A small segmentation model, trained from scratch.
Training: soap at rate 0.0026, 14900 steps, batches of 128.
Data: trained on rendered made-up planets, 195000 training examples.
Rows from block 5 of the encoder of a small segmentation model, named by matrix and row number. Rows with one number belong to one neuron. Each number is 500 + 40 x the weight over its row's rms, rounded and kept within 0 to 999. All counts start at 0. Numbers have three digits each.
After each neuron's rows are labels from the 100 images, of 14976, where the neuron reaches its highest value: "top examples" is what is common among them. Only what is clearly more common there than usual is listed. The data: rendered made-up planets.
# fc1: MLP up (encoder.blocks.5.mlp.fc1.weight, 640x160), inputs 0-79
# fc2: MLP down (encoder.blocks.5.mlp.fc2.weight, 160x640, transposed), outputs 0-79

fc1.444:486513479477538473509518452419619457492481414532427482497538472478609478502556474518524452508493515552443492478528594468424483474398466470409498502453546496534473541517517469530521519437453512456527498488540509445513484492469447549464486503
fc2.444:512484465496485469643509489479543499522524494548520492562512462475497488508542455540554397500508501481547527509514575457521464477557506428515507423480491507539457492566445508543458471492532481522483503507449465440510476490509545525469454500
top examples: moons: one; lava world

fc1.605:507516502511478507480430426519541557502454577478476429460475578530540482480493479464479554529561493469520512568516608490470537535472509497561499439506466482511428612559514530504486524508543454499514466510583514444464621505498551445469494554
fc2.605:469531480515486515584509588498462467461554521406538514502470546556536555528460447554420519509475520501505546531570498452503530458393467566532533573497453520427562515574498545486487512559581501469499539459514485464486500514487534529502513468
top examples: polar caps; gibbous

fc1.389:494560478504470521502511610489472573560518473567513492464549445564412492522409395507497477448527512551466468476547505464483505508449430484526449510453515519513540502552469516519558491517433518478523515432475492482542452532473608507566484456
fc2.389:446488510486492464573521553521517444487430535499546561491492542470475489478438487463495477542531484539561443418504533544546437488526495494510529476560449465507531409492493483619461376461487465527527509493449463529538498433503555511475450441
top examples: glowing rim; lava world

fc1.73:524535483474526537538500480500528509446540556380556553449468477486553507523451515518421508544528494481507444480445434432431518509442439530480547487558472529549515482519538510497516487488585430442607504424505521495502538531533448448524493533
fc2.73:444478473539553504569415526506466439501490484587538502449583489512437534471509574479475518463425510503571484478523488480546480501475504509493491506477530531483573543424446471517411496527453428496491524507528464519563450478512489522438530539
top examples: ocean world

fc1.367:513524573450506527448484490550447557456474494501468440472429510532603511522493502486565496502494553525510504508437508462503437478486510511521463478401465522546517525506506439483514586457535533436492500563462459495476532483439483452469539497
fc2.367:475449517493499477436511447485525540534527438533487443472453481535524526575488445583515517545479530464552472430538519491599472532497514479499535522502527461541524477555525446463426474409474441524449495501516526609513497523498573563473468508
top examples: lava world

fc1.513:494479531488520388447440469529499541533447461498569508432506554537551482423505478482444626495445527434520514537530490571585507476524511452488482461482452526514517457511491493534511470504540494484529444526520433558488474527504556585471515446
fc2.513:525511516423498541486533512495552501426455449502495511543469482507509455480468569520559465470545461471462624440557485486457502476476513508527471492441442566503478568464493444501486511489477443531525520475588500502520569528531538544544568492
top examples: crescent

fc1.461:500493454490544467525445478470498474480553498465531524466545577511464490477557500483483533401530511571467496486558544522461545517498529486523386521427500465545561461496504477464609539507533471526509566417475514476488510431497500480477527416
fc2.461:546488442576484587490443545535431465541537503422484491495505539560508551416490416529544443536441495549489509547431528556504536504517499456502511475524507520511476522544524565503499478526491518495535469558453453485436528545477537481495492470
top examples: moons: zero; ocean world

fc1.250:550491482458435492493446480452459507479565543490550547531582534516511510477544506522450439424483512555527516510530492567470526499456511450491462519479523544547518455501474496492518521577526551559456461492476576507467486506485478446530435457
fc2.250:545489488511495541543483492470586477475528467483465416531580559388518417503525507481406508494470505534527497551465534518520456527556484565515467498456460551502503485484455469490524499476482538482560491509479518532462495527430538498452420512
top examples: moons: zero

fc1.92:450597576516517538536531478518486522535461517532499501441490492505572500529477432558484488538560488532547579477520539474552531536496449505460444481489490446568565515509512478509514457507495430477532498547536546613521464518497517497491572498
fc2.92:560479429466468532473460497489450542413498495512502452475506452466584492511526500501518578487485465456514506502547490522488499537520622447570518494517497546560456488479466524429503507501424598527565454423529526453424473533443449553455500444
top examples: moons: three

fc1.68:542399467501529450526503494511486508569535427471476488430488565449566545527557455468414481438494457478508517496511481556501520493498454526484497526479527525522458547445575502437502467505538519520469495456444512394547474563472473591513466490
fc2.68:487396533447523482513534519478513501509582513545485444519503487569526515509502484491425517517495566460510517459452471510550456463568489487537477572493418502524507525534570471571500540510524466538516502506493487468548481507542508493491462544
top examples: rings; moons: zero

fc1.295:513499492459530445521434546496488519467431574550543466527544471517474468554539503446500514555517485454433537492473546528496422494442499516512542517519486518475497506502470566532436495444502461538428464562551520541476449615453498535527530449
fc2.295:412511509516535432586499487472472517573451483488486503528461496501511596491502530513554483525517502553489523493449511579518502453499520515483482468431542439441524573501458473551497493545430468518458473538456470437491538430474484537509537508
top examples: moons: zero

fc1.241:550462500456493484466545528467475504519451485490510496486441571620544462566540506602533545387487499514507571559484576472451452475518513534532527542449561436449527549532506495522575521499500500543460603525525471489499480517472495533456517518
fc2.241:476415511473450446489495479539493564517473530568498478530544507497526579445488505537480481544527528504517574587521488468528516524542549530470485507435472587470431464561513503523459554491508510528549478499504500525484411604483544537492491544
top examples: moons: one

fc1.357:499526429495497509475510559474545530574529528456480466514556519522457509499461473476508504482455425549519483520471460486483426503449531516555500531538443511563453529442502460494543527552517492484526458546466485530565535465477467594532490520
fc2.357:505398461565513448462601537461509463522453487541482487529541455531523448494439411479526503539522543472509456502484508546499543437504520473502484506556479505467419520500494486497493469580422496482529482432476497551445530518501495612461512524
top examples: lava world; glowing rim

fc1.458:560567518505550462529471524502475478449473486461575516402461498500557512557491556494491473466466521354474432575483531486503468480462558503496461534446474517462504558541533500480540485463452458497497470540510474458564508545486538500465525424
fc2.458:490536526538532432470473521452501460507520417545489509507448521528490429487456504483530432477468434490503475547525476412475511570510469423556488443521490435434510485528440478496508443462533545481488540504449579484507513498502562519497488497
top examples: ocean world

fc1.427:480515473431529500577486552540518489521483479509446461529504621553495489470476545596443544490530547472474545417449482509498526530547403566454530509500557515483498434576526538532520492484564504486541508452446486460486478480543529497522539417
fc2.427:551560444451498457556560511549548560520502495539547462495501489486493562498476507468485528563539577529509533499476506481499462530495520467468532515474480518532518481597475480556508552517566521583493517509496452420561477549508450481505558455
top examples: moons: zero

fc1.510:394486521450520539460479466478509470521511586492493477453500519499480490551525508492550518500548473448474446491448576522471570483463538517527371459450482501504493501494479470439475494484510485455554435460539548513469545458507484560512535573
fc2.510:497548365514501549555518525517489559495472455486418542437528464528535463530485482558516477502509495532505434506526482496491491451430565466477524517490516506515482413518514498484460555405504536418476476463406574487499464551474505520511494471
top examples: ocean world; lava world

fc1.590:441521427476484556455515522484504588545474549507483510438485508543500561518407496518444438522580514506468430480478494509492515440470544613518500444543466515516516526549479510574466507477470496475572556469409518540487457523474466509490532551
fc2.590:528421456486493504419537463516537532499485432529489445412507527506565561542502490511499548530538503465492437516521479508480538513448457562482561440515554434540443441533464443480539477355522454494517561480493530501500606503470542525444466509
top examples: polar caps; full

fc1.527:498460453464447463510491580512508504470502493522489492555540505442452440549474450521550533432518494516557561488494481483473519507531589527469420560386430478511492546495501535529445511419510463518582535533495446532512546502430461519522441516
fc2.527:528489506511519492493456426459508515435479416559499451521530484530583522513467610469568548447543563465483448535598561429491549484535461498471490533456567376497524518514454556494496503525457478523496540529460504544549506496555504528454546514
top examples: moons: two

fc1.611:493578447488540443529448502452508446536490525528497461462501458602516478523509495567498493535439486472467587535537496530392474485442490506418496489506482535529508507546539496490462499525414485550476506478531585413522478510541548541519517493
fc2.611:537493502528437502511483506568539536541451443463486509490534509514454476451471493524505550546473492502591472532492475486455427406446417458528525526544452482549406623496537490485503455505514408449483477465524475467485516505533519469513562498
top examples: moons: zero; banded gas giant

fc1.304:446469492531513506531481475548534477477519487489467546463497459505451571517558526517481496510430471430446482490580527468611469451510447488540487566489543535500506482475478415477499459515562488481481434469479522517476463496458501497532435452
fc2.304:524508489501521478427487474428536497469528511512508495523443451496529515499495464429561494534521507503476494532482522564511507557464546500501529497554482458549386497444461490517474402452491460535549522463530507464503545465434463513443532497
top examples: moons: three

fc1.356:550518507513479428495531509523472477491512484474511524438460512519445532504531487551483492493455452482525526565457500487539438535465554477557485553455568506488509400476542510550513511482480485446511486494451499458476540554434504510443470512
fc2.356:528543505536488472513542513467598497540488523530587493484494467565503465521427451471500513495511472530587452540452506554504530454486519443533451540492545498565535558467509519528439522439526522442543471536466431412507516488491489537514596583
top examples: moons: one

fc1.624:451486490432468479525557451439558477400543492459518524519507511477485431511485471484442534431490506460509501472541486525510496540516490542454453591499518533549560520555415462496554505466490548536494483454408542485589592530561447516453457490
fc2.624:460461449510475542461537451508417507553446526443518514506452473525483517487564483530494501503462452528417528595433499522464461502431415561554484423544532505560522513482474488490493419530567578500416519459537524523503495467508521493475478497
top examples: full; moons: zero

fc1.408:501496499522521463458475495480502507488469470532567530469529512482472515510520486544412480510453474508498440421516430518559526498428534545537541469472454492489493470517501455472523473542484473511499487549503514489525507462427473474548490526
fc2.408:471569513529485511523535496446451561539528476546476536483493520492521513550457501512526483481509460507555496567469485477518511535544512470440477531535537501451476508460532553465462525559529544567527529536557508521443469486560494566509521522
top examples: crescent

fc1.328:476551578491481457482449466519462536554504497453465516460515529530487516495478495472408597479573533501426501480435473536459483462469499456523554495568442502430471601480532502574514458542490451417484478521535464483514452461454542500502478469
fc2.328:498542469556463515549425471511538483553475475496515423525486493444549529487573460503449525455541487489475420570430453499471477523579450494463459519516489523447562484478531453488501576542399484475499562474468484483472547513519487529472413437
top examples: crescent

fc1.584:566455454500525517459471537518503497454519537493488456536449493480443513515480439511395525514505490451450463428557521398496529488509488502572541529528550427497412534436578458517502588471550525538435475518567477506493530466477536611513463504
fc2.584:545539579526515490506503500405563547529491437548538469472498481411533487514475482409479484519439511533588444481467453534478582496563489563424505560587448543447473495555495500484480451496485583542554469482478523539516507510538559488518513488
top examples: moons: two

fc1.115:534536537489513562524459542518473477502454527515490556503370617536457579435584473485477536471503538558503476494507523545497418445539482543470522464513515470514489440543510455516431548476463518535499519475499483501536517504460533472538455468
fc2.115:512557502469511481459456483492550444509466536466519522537480460532461481481469541468513517561483469461512562491528457500554567468489461563483430499519543551506469536516462525570489506499482465447472425515533472512503525525474460533479495558
top examples: moons: three; ocean world

fc1.303:527519486492483514438377528488540439522457517503512480461493521433517494479505510486470593509464420452529501475501537496556535463516518600450544472502511479524436526465466473505506554441523532489527440519526579551493545593470534541501452451
fc2.303:414510454513533541526587563512455554425540543529535501540510542505498501488425532491510481485542546457556494526512514527485513483487482443558450458487527545479512522489441482519469499502455544527515483456454445486500547597464482498462505508
top examples: moons: two

fc1.422:488537475515493521499509487462609492535514482431514469475494493542524486496450452474504499452445512580516451485532523500477501502478497548514490495537515472609534511442532526446483512476523530517501472455435557482521450475508443512532477495
fc2.422:476474481442498499464515548427549477535398444499518490509550456598478461493507451489545496531453460452453527540453469521533525574520570511519502497543569482516431538488477427493501574578512465483511523514443479501497528567587490571453474553
top examples: lava world; glowing rim

fc1.273:493513475466534477565519470505423511444529471514484502433433443484514471528537531573470522482569422562482438504512548495482522500506475538466512528504432504470448485559522491592610535487525385478484460470489491463514529537543502589478500453
fc2.273:453453482510514495472470453525534483500534471450504628490509541497509529500544514511537517531467534456504498481456510593500504428567532530515463535422568477475518451468492537453571463521522526480527520505459429480467541462530522496501481497
top examples: gibbous; moons: one; cloud-covered world

fc1.55:486469504541483481525526559474513539557451524471510505468429464555470498558553506516520474500456443458517450580467559465454470485408485539540504571487498446497460535582526425547551554471536417435522466508417549497543549510477513540524478479
fc2.55:449503472458521498474451481497525481489509490491542532469503485539520462474469521460484504515492535466520523456499398476497556477554522474505511480451517501479493473448494511493494507467488525554490520541499545515477537507538498496509472508
top examples: ocean world; gibbous

fc1.401:398474478508558649493545527507516515470569541507508514500487501535530517454497485470508449468471547553489477521437477442527504504466458486523519515537528566534570531481509520460464502567491533550500423484565445465522473434443476523491490457
fc2.401:488470487470497473528456478475477583404478455524514470561453474527463380480510522549504564505511509520497496549502506497419509442574482483492500441454524437472494511513468517529512502479469451549498500482481504512495503526507458580556560459
top examples: moons: three

fc1.174:483422496505572488501466448484479534466513586509481497515504527521468504536521559454493512527523395585427466517515516440522536484378532523515459543444503485510476526524452458513499448522511530488474551592463541480560553492524473468493499490
fc2.174:520466500521479517463510494490526487567500498490547543479518472518522474469498509530511512512486588478527538472464472506507497496461477529482471486496489498499496516529511487468525508467516487446511502465519509481517431500503527524516540489
top examples: ocean world; rings; full

fc1.216:461478525528496426549466508478520507497493547518537433518491446428556507524511475465531547529534512560473512505495543507464502528377452552523489550484471451472544543496437498491544553529422486462479496472503506493465458453545460568431372452
fc2.216:481566494547452468474607547485473505532602476467430505491491557482509514479482531542470451484472456514549447443522584503440499538566539516451456494504482529508465444593542547432453478566536550412509476471430475517495503435473475528508473496
top examples: gibbous; cracked ice world

fc1.472:477534431475520468516515523489438479520531458513487499469435562506463490429591490512492479474461519499531452515559573552458506509548483585542503516461386419402552490525516517518507521548531476500573484481503471506556500518492519562403492486
fc2.472:428498486524490498488499553502495519474465419490466533579519491508491502498516542493498458454519514523503483487474479474437553517549560480406549432486554512429513504530518471503457501501573601514510599505512480420539510443477503499554448499
top examples: moons: two

fc1.314:497525557491535472504546558558515561491482437500548460481413446539541538559490454514512436529435480494544563479556541506570481500512419451522538572506415522469542537484467541523478533465449478511493505507424500593547542504534519545573465548
fc2.314:493474471542474498542478459486431510468421525469563494493582575383467526503461554437463488451562591476505446521405457514451493569535495497522443530453463552496480486468545434495486441515540493478520484436531473440455427538476576542477556499
top examples: moons: two

fc1.448:532464429543453470503472563484478556519539484473513462461480488451470497507470594566408600455471527494424537471465523401495461476478520450467500456495513555528493452520487432467504540518419514493566511426571447529530506504546504490463507501
fc2.448:558506476540532456538478480431565516464475433496508510490541430541522552491561540486577430537553548489514471519568554500505497513507460522557456472513493483560497508525409504563490512515516444467499488486509493503496536513463541446525507574
top examples: gibbous; cloud-covered world; cracked ice world

fc1.71:528455459533479466527521502534489553479549480442500521507502461470453523438424517442482516523465543430494487509587460470529487460526488531533490404463508535498457487509478517449516587501460533494530501468487441528517435492477486617524492495
fc2.71:512511478465483467482522457491544519507521529416554507526522490566480489446608549511488575504541467536451504492508484429576521541492500423523452412499565531468462478555457486549421546481459542468465473532454534516516503522540514514487598493
top examples: full

fc1.582:549549496437484554499495510493510528478568501514504510435447488536482491498459420536443571497450533539481455539444544450531499588525531481478531471500467490461500447484583531528541560390462519517545571464529574460502537413477581495490487517
fc2.582:528522469578497516489500470533504502483481513416538554490556561519404520471503535478469457557509521485483497491462485485499552481503572499453474552493512525457554565487470497516493482584525493511501504495468470462548443474580497518540468538
top examples: glowing rim

fc1.535:491489472509519483477476467578600531481548498461433490459515516454548570590527484588454442491496494543477471579482513487486536523512460508514523542534503512482465416427537474536504544513487477503508539425499521515527499488495507509514481547
fc2.535:434517492477552460525524512561580508504536468512481530541532540470548533501509501565528507533593480499512440504427467524453418485508526534473448508524509532355425522512447499547471455519534482514476473448523539454491476528452591472477520607
top examples: moons: zero

fc1.161:480494569457584444464505519560541586525505450587549532468469529479504522462511533502585505498524540524553471397474493532507462567496438532501480469487530496595457478482506532528466513464612404494450466517504516513601411508470497497463457433
fc2.161:588507501447532502488495563475527531476554527525442469512525469487511472521471481448484514524506511518530576494508540534520511437540491542480455531465421485490528454559467453508484507530482480485389440520535482579505576479492489423504452538
top examples: ocean world

fc1.75:545488427521453465514467485520459533516512449519492449466403491469479486455484538452467581462457498574531525534410536482468462510480530519479545538434438480531558499534477429557589530476468495462413479564481509541475495453484475543443437463
fc2.75:475476568514582504538443481493556505442447465441563510454472527454512596533560474469571446469562528515584460532509478533463494528522529541519565516448576504540516477475562542541487475535562492407453555512544453468486519467485535561461547444
top examples: moons: one; ocean world

fc1.419:543469537536512506591499465526539495538555530511539420465522473514498467555483528516473456490422550504513478580553490441475510466542521450577496439475433469527547451488543504541533552448551499469493605524521431579451432443460457502537543498
fc2.419:450519562424525463512481490415482538548527462501471507530514482464536426497499507483541488516500514467558432425568566539504485574487503568481442545514522511420486529513513490524463435554501460514557410465483471506467472505481514538491481502
top examples: moons: zero

fc1.0:507559589527438515523513445509489541642526560424547456504524456538505552483470496447514493565462477528549510494474544490498534474497540516513457484457499541404527451482550526531556522443463532515466518459400437407497497449535515547499472500
fc2.0:542451449449466493441470410499528493492514472592472530507500469487541509533541519468496480513484554532468491506465443606514483530541534549509479549499450456462422490481504540510513488483529453498561472507532411544510401423440551513547471503
top examples: moons: zero; glowing rim

fc1.318:463429446485560473466497520499453509466494481570435565464524535549528493465409429556513503519444488542465455505535485494512535483553490520417417574496487487565540553533474456487472493528516462488520509536478517520479479539520497508409457530
fc2.318:513562484474483516421571492522522470531542538452563544532527581472533517534475518512496493532505461521562518508507441486476504556532516475500544492484509526427530473575498516427475498541466501475499552562520506444567444454520525501515475501
top examples: moons: three

fc1.608:494445511484494474516448455509476432431549440483461466410408524508492535577481532492576483477509414454457571511490555584461467432479426511500469526494470485493526489457461465510510477449510442452462463461438427451548524450494497483477507461
fc2.608:560501497530482490541531461550557548551506536535518481516495487446523560489476553551542517464481478473563489470458493513505514538542458472507484479465461523501489452480513471493547485456440536485551515491447522486496512448581473569480413539
top examples: ocean world

fc1.101:521503470498477442530512562511528516513528427504391490538521491477492539482453505480517483472559517495501573505533494514523543550500519555557427561451478557444468543418496468535486496454554465543582568506469528497500565536472424554494537463
fc2.101:534540570511469503499507537519524469485452489560625447470512527520528450506530496480508491542464537510484514525492493516545490494530572472490537476424490515508520505555471521510495446471485475549548472518584530589499465531525496407493507574
top examples: moons: two

fc1.323:540421524539426532450491478511471484472529497522479498515484523547438501505514537458507477471511432543417400506546552518447486503521469504502511467475592491595507496447429491505495444456532489450512455508530526530569553472481489498462460470
fc2.323:506556505488540509471481488432549496511492587462488493553529539502457498469497481512477550518479558596522513550515535600516493505519570433540435585542516496591462539475501515450531424442528455519517435515518409554458540470452517531523542478
top examples: moons: three

fc1.441:463415485495548478463485537445484526532474495515505507455444431563456491518547559456515498500448437476515505554520530482440461459353494532489521522451518489517461522575476418492525541452468441502497499507435602497519573499442456531526461462
fc2.441:495489499528494507518520493545500496501492520513467513547518524487518528541493480510465483517546502508474495478503540476495502542498534520538477508557496473514528503524497523481502497525523509495502455534500421515524458504476507492509476547
top examples: ocean world

fc1.144:486436531493394478525509578445447493498461491498520402564443451495499560464513465533454494493538561525495516506513531456406464472546597474496530435553453490549483492473575422449572493511470467537426497534522543482523534450496539538487577528
fc2.144:543529613491548457536548533527492435467450549540461464506532498514516552540489488485513522489465517508527455539480452484528514486456548502500480504506484505508514457541458519539479501464455531496490610449487462530503520542513531452504467445
top examples: crescent

fc1.365:514558457504447521561496453525466443582485505466544522503534543527507501526498491505533466579561533556593551529535524521502537526493582520486457562463502499532478472487528498421500483495463565495493520515471491517576503467504534519475461475
fc2.365:552486516465498436456480533475507462446485494559447504482463430518502423469511488439586525427426500429494451546499463563585414497521523497512552464490472536477454462507487523524501487447507491509452538494537488503456441460504430510511434497
top examples: moons: zero; glowing rim

fc1.214:521461500516454433431573516504459506514446560485535462491447502401510527558445568501525476495489569449491440536494585519558460507453438513474524524486480470573478512472476539435472471482586517525452503442500520489491478446492504488448476545
fc2.214:452475494538454531514610499494558527464440443479610499520560458505475556462572512474559462490489539499488440578546539528575491463480496471447465512540514505488484534488475412530474578484476498469506456569471484569475612494562532513539582514
top examples: crescent

fc1.21:556508521428494480430564517554506497496430453454508467475564466546562514504460536504506547480545488475502454533486503492454455557422535492534521468545544498514501408481487523539536527502525489561474493536571507498510444514530504425422556512
fc2.21:498443542536469514541424487458459469479505595440578396462553547476482457503489493451442501525510527471519486424524499482509540464484481513526456493482547497448498509485498496435492581447526477492544466492538513517495505386429498539468505510
top examples: glowing rim; moons: two

fc1.77:536546450478512480448594617569455464534506491519450539467554573528531480477486488543522572480488509469486477555469536439500463452510479503480515482531510461494536454487502541550503491481548522568456523493541521561502485499468462464490509395
fc2.77:454493561489440496496475381504492488515471554488556499461519556493449481514520508499523513559536466543499533496447442486469486560524558456541462484543535478460526441463510494471462467534537540525521455441478512470472432493508466503519550413
top examples: ocean world

fc1.157:488518485562496520458547523491537571514473589570493486487426510524514558496507572466485490479482527420470519553499520436511509489430534535503541482511557484541547547502485499494559539491513522536503401434537465541562523506496497510495495494
fc2.157:531511499449482452495458462440507471506541498486470527555501501514512480542518522529523503485522480500520517498517518544491475561531536509468435531500534503578467497493495564467522536530529486539483524494497483448519474416562559481490469451
top examples: moons: two

fc1.317:512437479414477429472510458471507530527485544489421467463457554581478500545425536543499542456517466476471463526489508509525483527489528504417479476477524477516521504506420418508494445487497430468576487550495544464445594549548517483483526535
fc2.317:457511571539550486529508546515474478472540442421495478493510496502479489484505487509483468551494467417496505467563464524461481524520451464543444489470512426541502477469534493487542549471567501528531519442556570559502466452545533575511440480
top examples: moons: three; ocean world

fc1.277:551543477519468465479419456526492467521475507519550500512505531469505532556508516494508483441468583495516562512494491464441469465564518555512535561471520517512529552553492495505496496458382530511498500541490460469599480449530583497460531498
fc2.277:520450508481544434484543552485500419516462499434567513511463493420422498471494541457554454508409537492504487540528491481549498508497538477526520531478519517485557536475446518434488435463498528548450573544531588463515535578497522524491500490
top examples: polar caps

fc1.442:496446428519470567486463524520500462488479536509459437507400552537548537510489498554482476548516496467543462489455521582476503498476574488598481474514478501449575493484523516424498513492475565480464496450428472428497598419550543444473409472
fc2.442:504371489493523534595605577494540478426493511450508467478558485574491537451483493479456520467477529475484505453539499491530504530505502477492518443534488532535472518467544489524493488450512567449583506584465425513454546422531457464516445519
top examples: moons: zero

fc1.557:497371510488512567449545438502522556533555496510494536541539464550458527475536526512506470424470505533546542517503563462488506507449537485470491500467524495483593484526502527509591415513538503553431587449493475493560505527522553518578462486
fc2.557:492465472518488486464449527469501498456458512468480507522529525464533474516438437537547485431528406520523493470528486507486418516489522528542495509492405535454462570530490364496502482462439501539478466478499515551523445517526465461512556416
top examples: moons: one

fc1.425:484524549551548559449585514494532520528558478494528439451516570499461473517533588464567457549460542568511563485496518497466481495442546427495489529532536534460593546498519532444443462478526450514508509487547440552425475502440500541512446494
fc2.425:535535495449403443502528498518464532537490386490516487493501512512543574550554512483507458556518494524580493503500465480582508491506429485540514509513526519539489491498502427512493487523519473507430474535500467542508568546526533444525539508
top examples: rings; glowing rim